Rows from block 5 of the encoder of a small model that predicts nearness at each pixel, named by matrix and row number. Rows with one number belong to one channel. Each number is 200 + 20 x the weight over its row's rms, rounded and kept within 0 to 999. All counts start at 0.
After each channel's rows are labels from the 100 images, of 14848, where the channel reaches its highest value: "responds to" is what is common among them. Only what is clearly more common there than usual is listed. The data: made-up ball-and-stick molecule models.
# convs1: 3x3 conv (encoder.blocks.5.convs.1.weight, 144x144x3x3, each kernel summed), inputs 0-71
# convs2: expand pointwise conv (encoder.blocks.5.convs.2.weight, 576x144x1x1, transposed), outputs 0-71

convs1.112,194,181,229,206,219,203,210,226,224,185,203,192,236,211,227,219,210,209,209,187,211,217,219,214,201,224,226,219,199,161,204,223,204,211,216,209,195,199,181,198,234,189,208,191,222,206,198,230,203,223,188,201,198,199,210,256,169,191,210,246,202,238,227,169,173,202,214,172,206,240,203,213
convs2.112,169,209,212,152,167,205,194,177,193,200,201,216,258,202,188,232,212,179,204,219,185,193,235,167,206,200,223,213,188,201,205,226,218,182,182,190,166,162,156,198,192,207,178,199,200,217,196,190,198,195,210,219,170,199,196,175,173,198,158,186,226,176,204,227,222,220,207,177,168,214,198,221
responds to: balls: three

convs1.61,200,209,218,186,232,179,235,202,236,188,186,225,183,184,222,187,221,184,236,155,211,199,207,205,192,217,196,217,191,190,202,210,143,193,188,202,195,192,167,207,211,147,229,173,193,164,175,221,206,179,187,218,212,214,203,226,166,197,199,219,217,228,218,179,208,226,200,199,180,215,215,173
convs2.61,185,235,220,234,176,195,201,171,192,206,152,213,174,189,214,217,221,187,171,212,183,194,211,191,176,196,197,193,183,200,195,195,199,222,189,161,192,169,197,200,177,202,197,152,211,208,199,206,175,175,201,164,198,225,190,224,180,216,212,200,168,205,221,193,203,182,215,158,227,214,173,223
responds to: balls: three

convs1.39,212,213,208,207,176,216,218,183,206,192,179,160,213,168,183,201,202,197,197,224,176,203,175,208,221,189,193,195,183,181,203,183,201,191,190,215,215,190,200,197,204,207,200,209,173,186,223,215,228,186,222,268,224,200,200,167,194,239,218,197,198,223,179,192,211,229,238,170,213,194,239,222
convs2.39,191,203,188,183,186,195,205,205,219,206,170,221,159,210,206,211,215,187,177,210,197,201,217,180,191,188,199,187,196,212,186,204,206,223,183,200,191,193,172,236,189,204,200,232,207,196,187,196,209,192,210,202,170,194,174,216,203,175,201,223,212,187,217,199,201,204,201,197,199,215,189,183
responds to: space-filling

convs1.32,216,185,202,212,182,196,208,185,206,190,166,164,192,145,215,173,200,217,193,175,208,170,173,183,199,177,173,190,200,161,192,192,230,194,199,234,178,202,186,221,195,230,174,182,195,211,192,219,192,156,188,216,203,202,200,192,162,212,195,177,215,196,175,195,143,218,190,190,195,197,189,177
convs2.32,195,210,189,186,172,196,212,200,189,207,186,211,222,190,206,218,155,191,184,197,184,192,137,171,187,185,206,252,221,195,204,183,218,207,227,201,200,221,181,185,210,196,210,156,212,216,194,215,203,219,188,199,208,192,221,195,165,200,148,198,157,220,199,218,219,194,197,206,203,187,199,194
responds to: dark backdrop

convs1.24,191,211,215,186,190,189,199,172,168,149,174,179,204,212,174,182,187,197,200,209,169,190,190,200,223,187,184,207,190,183,209,197,137,173,180,197,184,161,206,192,191,177,199,188,185,188,207,213,202,184,161,212,193,164,219,196,193,190,177,191,221,231,199,194,221,185,208,218,194,205,189,220
convs2.24,204,211,210,206,157,184,194,239,197,183,194,220,197,215,217,207,193,230,226,213,202,190,191,204,243,221,198,225,214,208,179,161,204,207,170,133,189,231,215,165,193,185,202,218,253,191,192,205,197,196,194,206,193,201,182,215,221,216,220,201,211,213,203,209,164,193,177,189,177,208,194,200
responds to: balls: four

convs1.31,209,198,211,199,173,193,218,159,208,192,198,155,207,148,194,195,191,216,177,202,209,205,204,182,195,181,193,180,185,183,233,208,156,214,187,231,176,188,176,203,183,174,183,210,204,229,175,210,176,195,217,194,184,198,190,224,169,177,187,208,223,233,187,214,173,209,188,198,211,207,210,184
convs2.31,200,196,239,203,182,233,221,188,188,204,177,181,235,228,208,180,193,184,169,171,221,212,206,208,181,225,169,193,192,195,191,207,202,203,272,228,204,196,197,204,190,196,218,180,203,160,192,214,223,196,182,238,212,186,195,200,169,227,183,187,212,206,177,219,197,204,192,250,212,190,197,233
responds to: dark backdrop; balls and sticks

convs1.120,183,180,207,198,186,201,209,187,192,160,174,194,202,193,155,198,193,209,168,168,176,155,187,203,224,185,185,189,194,189,213,198,173,201,199,216,185,187,192,218,190,181,190,214,217,211,211,192,195,221,197,229,198,183,220,185,216,244,187,189,198,200,200,187,244,196,213,209,178,204,188,192
convs2.120,205,200,178,166,182,192,182,185,179,203,179,170,224,197,178,184,195,191,169,187,218,200,203,203,188,173,202,189,165,207,200,205,214,181,185,183,192,193,206,203,247,209,170,205,205,190,191,183,181,201,203,191,202,200,205,225,183,178,193,180,214,196,180,178,182,182,183,229,230,205,182,197
responds to: small balls on sticks; balls: twelve

convs1.117,206,205,203,204,212,170,207,190,157,193,204,209,196,196,203,167,216,188,162,196,156,194,232,197,229,189,210,215,201,173,206,208,170,220,199,207,185,165,195,189,218,160,206,214,200,209,210,208,215,169,212,209,212,237,216,233,180,210,201,221,191,224,205,188,185,178,210,165,204,216,233,190
convs2.117,191,206,188,176,209,175,218,199,214,196,233,218,224,189,216,198,193,199,203,212,183,191,190,194,186,209,196,177,207,202,198,202,181,191,194,187,236,160,216,186,189,192,222,221,179,190,192,181,196,181,177,185,192,213,230,208,179,215,182,211,144,211,178,216,197,209,200,184,204,209,180,209
responds to: balls: four

convs1.86,204,186,204,230,191,192,208,194,215,228,199,144,197,139,191,172,192,186,219,205,204,182,209,194,213,185,203,214,202,188,199,202,214,203,223,198,195,186,184,193,212,209,220,206,207,202,183,203,213,174,172,218,214,198,220,202,190,208,193,182,239,211,177,193,161,181,176,187,220,201,212,207
convs2.86,194,224,175,192,163,211,214,240,206,191,181,215,156,186,215,212,213,180,221,204,199,177,206,207,185,198,191,232,177,199,194,207,183,198,206,194,208,216,179,228,188,209,182,188,228,224,207,186,217,256,176,204,200,203,168,220,189,198,160,192,195,182,195,238,233,191,206,181,217,186,211,204
responds to: dark backdrop; space-filling

convs1.116,205,209,209,196,191,161,200,215,224,234,174,186,196,196,236,188,193,177,220,217,200,202,197,209,216,190,203,189,210,185,204,220,223,188,228,194,181,185,217,190,209,201,225,189,211,230,181,199,243,176,178,170,204,188,193,233,167,213,199,176,217,222,184,206,179,173,176,203,216,198,208,174
convs2.116,212,190,186,181,152,214,217,203,205,190,209,197,207,184,167,189,195,202,189,201,168,178,228,199,216,212,180,204,189,171,211,233,232,221,224,198,215,207,159,198,188,199,222,236,203,206,235,224,189,195,204,220,215,206,173,196,193,204,180,212,190,229,211,203,188,182,211,189,212,194,206,207
responds to: dark backdrop; branched

convs1.134,206,184,163,207,212,204,197,213,174,186,192,209,224,188,213,144,184,186,220,184,179,158,204,194,195,165,198,215,186,197,210,179,171,196,196,189,223,212,214,206,154,213,192,157,187,213,181,172,207,232,206,224,231,212,209,197,158,214,214,198,180,166,215,196,194,178,189,207,184,206,199,211
convs2.134,188,192,181,187,140,228,205,218,190,193,214,185,195,204,219,205,202,218,210,185,160,231,175,227,144,195,189,181,203,177,141,188,262,198,223,194,168,216,196,208,180,208,205,247,209,223,165,217,191,189,182,173,198,218,195,241,199,207,164,206,207,191,182,184,204,172,197,193,225,194,190,208
responds to: small balls on sticks; balls: twelve; balls: eleven

convs1.44,185,205,206,197,204,180,207,154,185,209,187,177,211,174,191,189,221,230,225,201,202,164,168,188,209,186,186,194,186,155,223,195,247,181,214,227,196,174,194,206,187,237,204,171,195,165,201,207,191,176,199,213,233,203,177,150,178,209,187,203,204,209,177,211,171,163,208,181,170,240,209,176
convs2.44,208,200,194,226,212,218,160,194,204,218,191,197,163,197,215,193,210,214,178,182,206,195,187,176,202,197,207,208,224,194,193,148,160,185,192,170,205,221,224,211,207,177,202,221,206,177,238,193,170,205,154,216,212,231,183,205,211,205,180,214,225,202,182,206,190,160,158,231,187,168,172,203
responds to: small balls on sticks; balls: twelve; balls: eleven

convs1.62,180,216,199,186,207,184,179,196,187,219,182,152,186,185,187,192,190,227,212,199,186,140,183,195,227,164,196,212,195,200,216,197,243,169,205,222,226,202,170,191,174,267,224,180,205,186,208,218,218,220,200,223,215,214,177,178,188,216,187,225,209,201,185,214,212,203,202,146,207,233,186,197
convs2.62,184,222,192,179,192,228,212,156,248,149,240,192,232,195,194,191,205,189,202,223,173,226,215,182,211,211,233,216,193,200,158,190,207,180,236,217,257,166,239,200,205,207,172,196,206,204,219,199,198,193,194,183,197,184,214,222,187,165,178,216,185,194,183,231,152,188,169,221,189,195,155,186
responds to: small balls on sticks; balls: twelve; balls: eleven

convs1.40,186,217,177,194,204,167,190,208,194,200,188,182,185,167,178,234,193,214,215,197,206,177,189,179,201,156,198,226,183,178,214,198,265,175,199,196,205,216,161,178,184,238,216,194,198,181,181,200,191,181,207,228,204,194,187,177,188,200,192,168,192,208,189,203,182,229,198,184,171,245,190,193
convs2.40,202,196,203,177,210,200,199,154,193,215,221,182,206,164,205,213,196,170,197,191,186,210,226,193,201,184,188,209,230,181,205,185,204,199,195,188,182,187,193,237,196,204,177,185,195,210,214,195,136,177,186,206,209,192,213,202,213,213,198,180,239,197,191,206,159,166,178,189,200,212,186,200
responds to: small balls on sticks; balls: twelve; balls: eleven

convs1.67,224,231,182,194,184,191,211,234,201,242,193,236,169,206,200,185,219,173,198,211,193,214,234,218,165,196,215,210,200,185,178,179,215,139,201,195,179,194,230,177,205,210,195,212,178,191,203,203,230,192,204,184,207,207,189,182,169,221,189,188,204,201,206,199,203,160,170,194,210,171,190,179
convs2.67,205,255,200,232,190,191,171,172,197,194,218,193,211,223,182,195,183,194,221,196,251,181,164,200,233,205,207,197,191,227,194,193,223,191,190,197,181,199,175,195,221,189,199,208,194,212,185,183,224,175,176,188,206,200,230,250,172,223,225,204,169,227,220,188,254,185,210,199,188,222,191,228
responds to: space-filling

convs1.56,181,227,164,160,181,167,185,212,168,184,206,207,207,235,247,194,177,204,175,215,187,203,161,176,183,187,190,184,203,213,177,196,217,189,178,188,188,193,206,198,202,208,191,171,184,182,239,210,189,203,205,167,181,175,192,211,188,211,208,214,189,175,225,203,213,188,167,190,211,175,202,202
convs2.56,186,169,188,210,196,200,193,196,269,205,201,249,189,167,203,186,193,223,202,218,198,186,209,211,205,208,203,227,201,205,198,221,211,193,182,182,221,228,203,187,200,175,200,217,189,219,205,191,199,188,178,189,187,230,176,209,202,249,178,215,233,221,220,177,176,221,186,208,168,186,203,206
responds to: space-filling; balls: six

convs1.100,186,211,187,167,190,179,192,160,210,244,184,133,181,150,215,173,190,194,210,213,169,183,200,189,188,160,197,220,205,183,235,205,237,188,192,184,193,200,169,214,185,229,203,188,192,215,200,205,225,190,183,232,234,200,192,192,143,209,191,182,204,215,184,187,165,193,191,198,179,208,212,181
convs2.100,230,176,227,163,212,172,224,222,198,210,158,219,206,198,193,216,180,214,187,216,175,216,214,199,174,194,207,193,198,227,208,214,178,185,229,233,161,227,183,213,211,176,218,209,208,185,232,194,188,225,188,216,227,199,203,199,197,189,174,222,209,216,195,211,157,210,214,217,207,217,207,203
responds to: dark backdrop; small balls on sticks

convs1.57,228,251,203,152,217,196,190,189,211,214,193,188,195,199,200,204,210,206,203,186,187,219,214,202,227,217,232,203,165,192,203,208,154,214,188,218,195,188,171,201,189,153,234,241,198,228,218,211,213,198,215,198,209,237,193,207,218,209,209,192,204,203,199,218,172,194,196,198,201,213,219,209
convs2.57,223,210,193,194,156,200,203,223,246,202,179,222,162,175,201,226,222,179,184,195,205,184,214,200,169,201,208,226,178,187,213,193,203,202,187,190,209,169,210,201,214,175,186,225,177,207,236,202,237,192,186,199,185,184,209,198,197,182,208,207,186,187,185,196,217,228,229,169,195,192,193,202
responds to: space-filling; balls: three; balls: four

convs1.131,177,209,227,175,183,195,208,187,230,185,202,194,221,188,172,198,249,207,205,175,191,201,222,196,192,200,194,218,211,202,218,213,133,207,200,195,176,176,203,204,222,174,208,227,214,199,242,219,182,200,194,158,215,227,196,234,207,212,232,232,192,217,211,204,211,202,216,201,196,245,194,229
convs2.131,196,195,228,182,202,147,221,218,199,204,207,252,165,224,182,189,193,199,205,206,157,174,204,181,205,194,197,177,207,193,214,206,204,216,195,190,167,188,193,192,166,195,184,224,167,178,214,180,196,203,194,186,174,179,206,219,219,234,181,191,180,225,220,168,222,207,219,189,188,215,190,241
responds to: balls and sticks; balls: three

convs1.87,199,210,200,194,218,190,226,198,208,164,212,222,186,221,204,196,204,211,202,187,192,201,187,195,187,187,166,181,197,195,207,210,128,203,209,195,164,164,185,197,198,135,197,221,175,208,222,178,166,169,181,235,205,188,208,200,205,190,218,200,194,210,184,206,232,217,211,201,176,224,196,174
convs2.87,183,185,179,163,181,144,206,197,211,185,177,197,191,205,155,185,168,190,182,231,203,226,209,195,185,191,226,168,233,195,219,184,219,239,176,197,239,191,184,191,172,209,184,219,188,195,248,211,205,182,196,201,195,209,186,171,223,193,186,204,197,197,186,181,213,177,216,179,204,176,243,180
responds to: balls and sticks; balls: four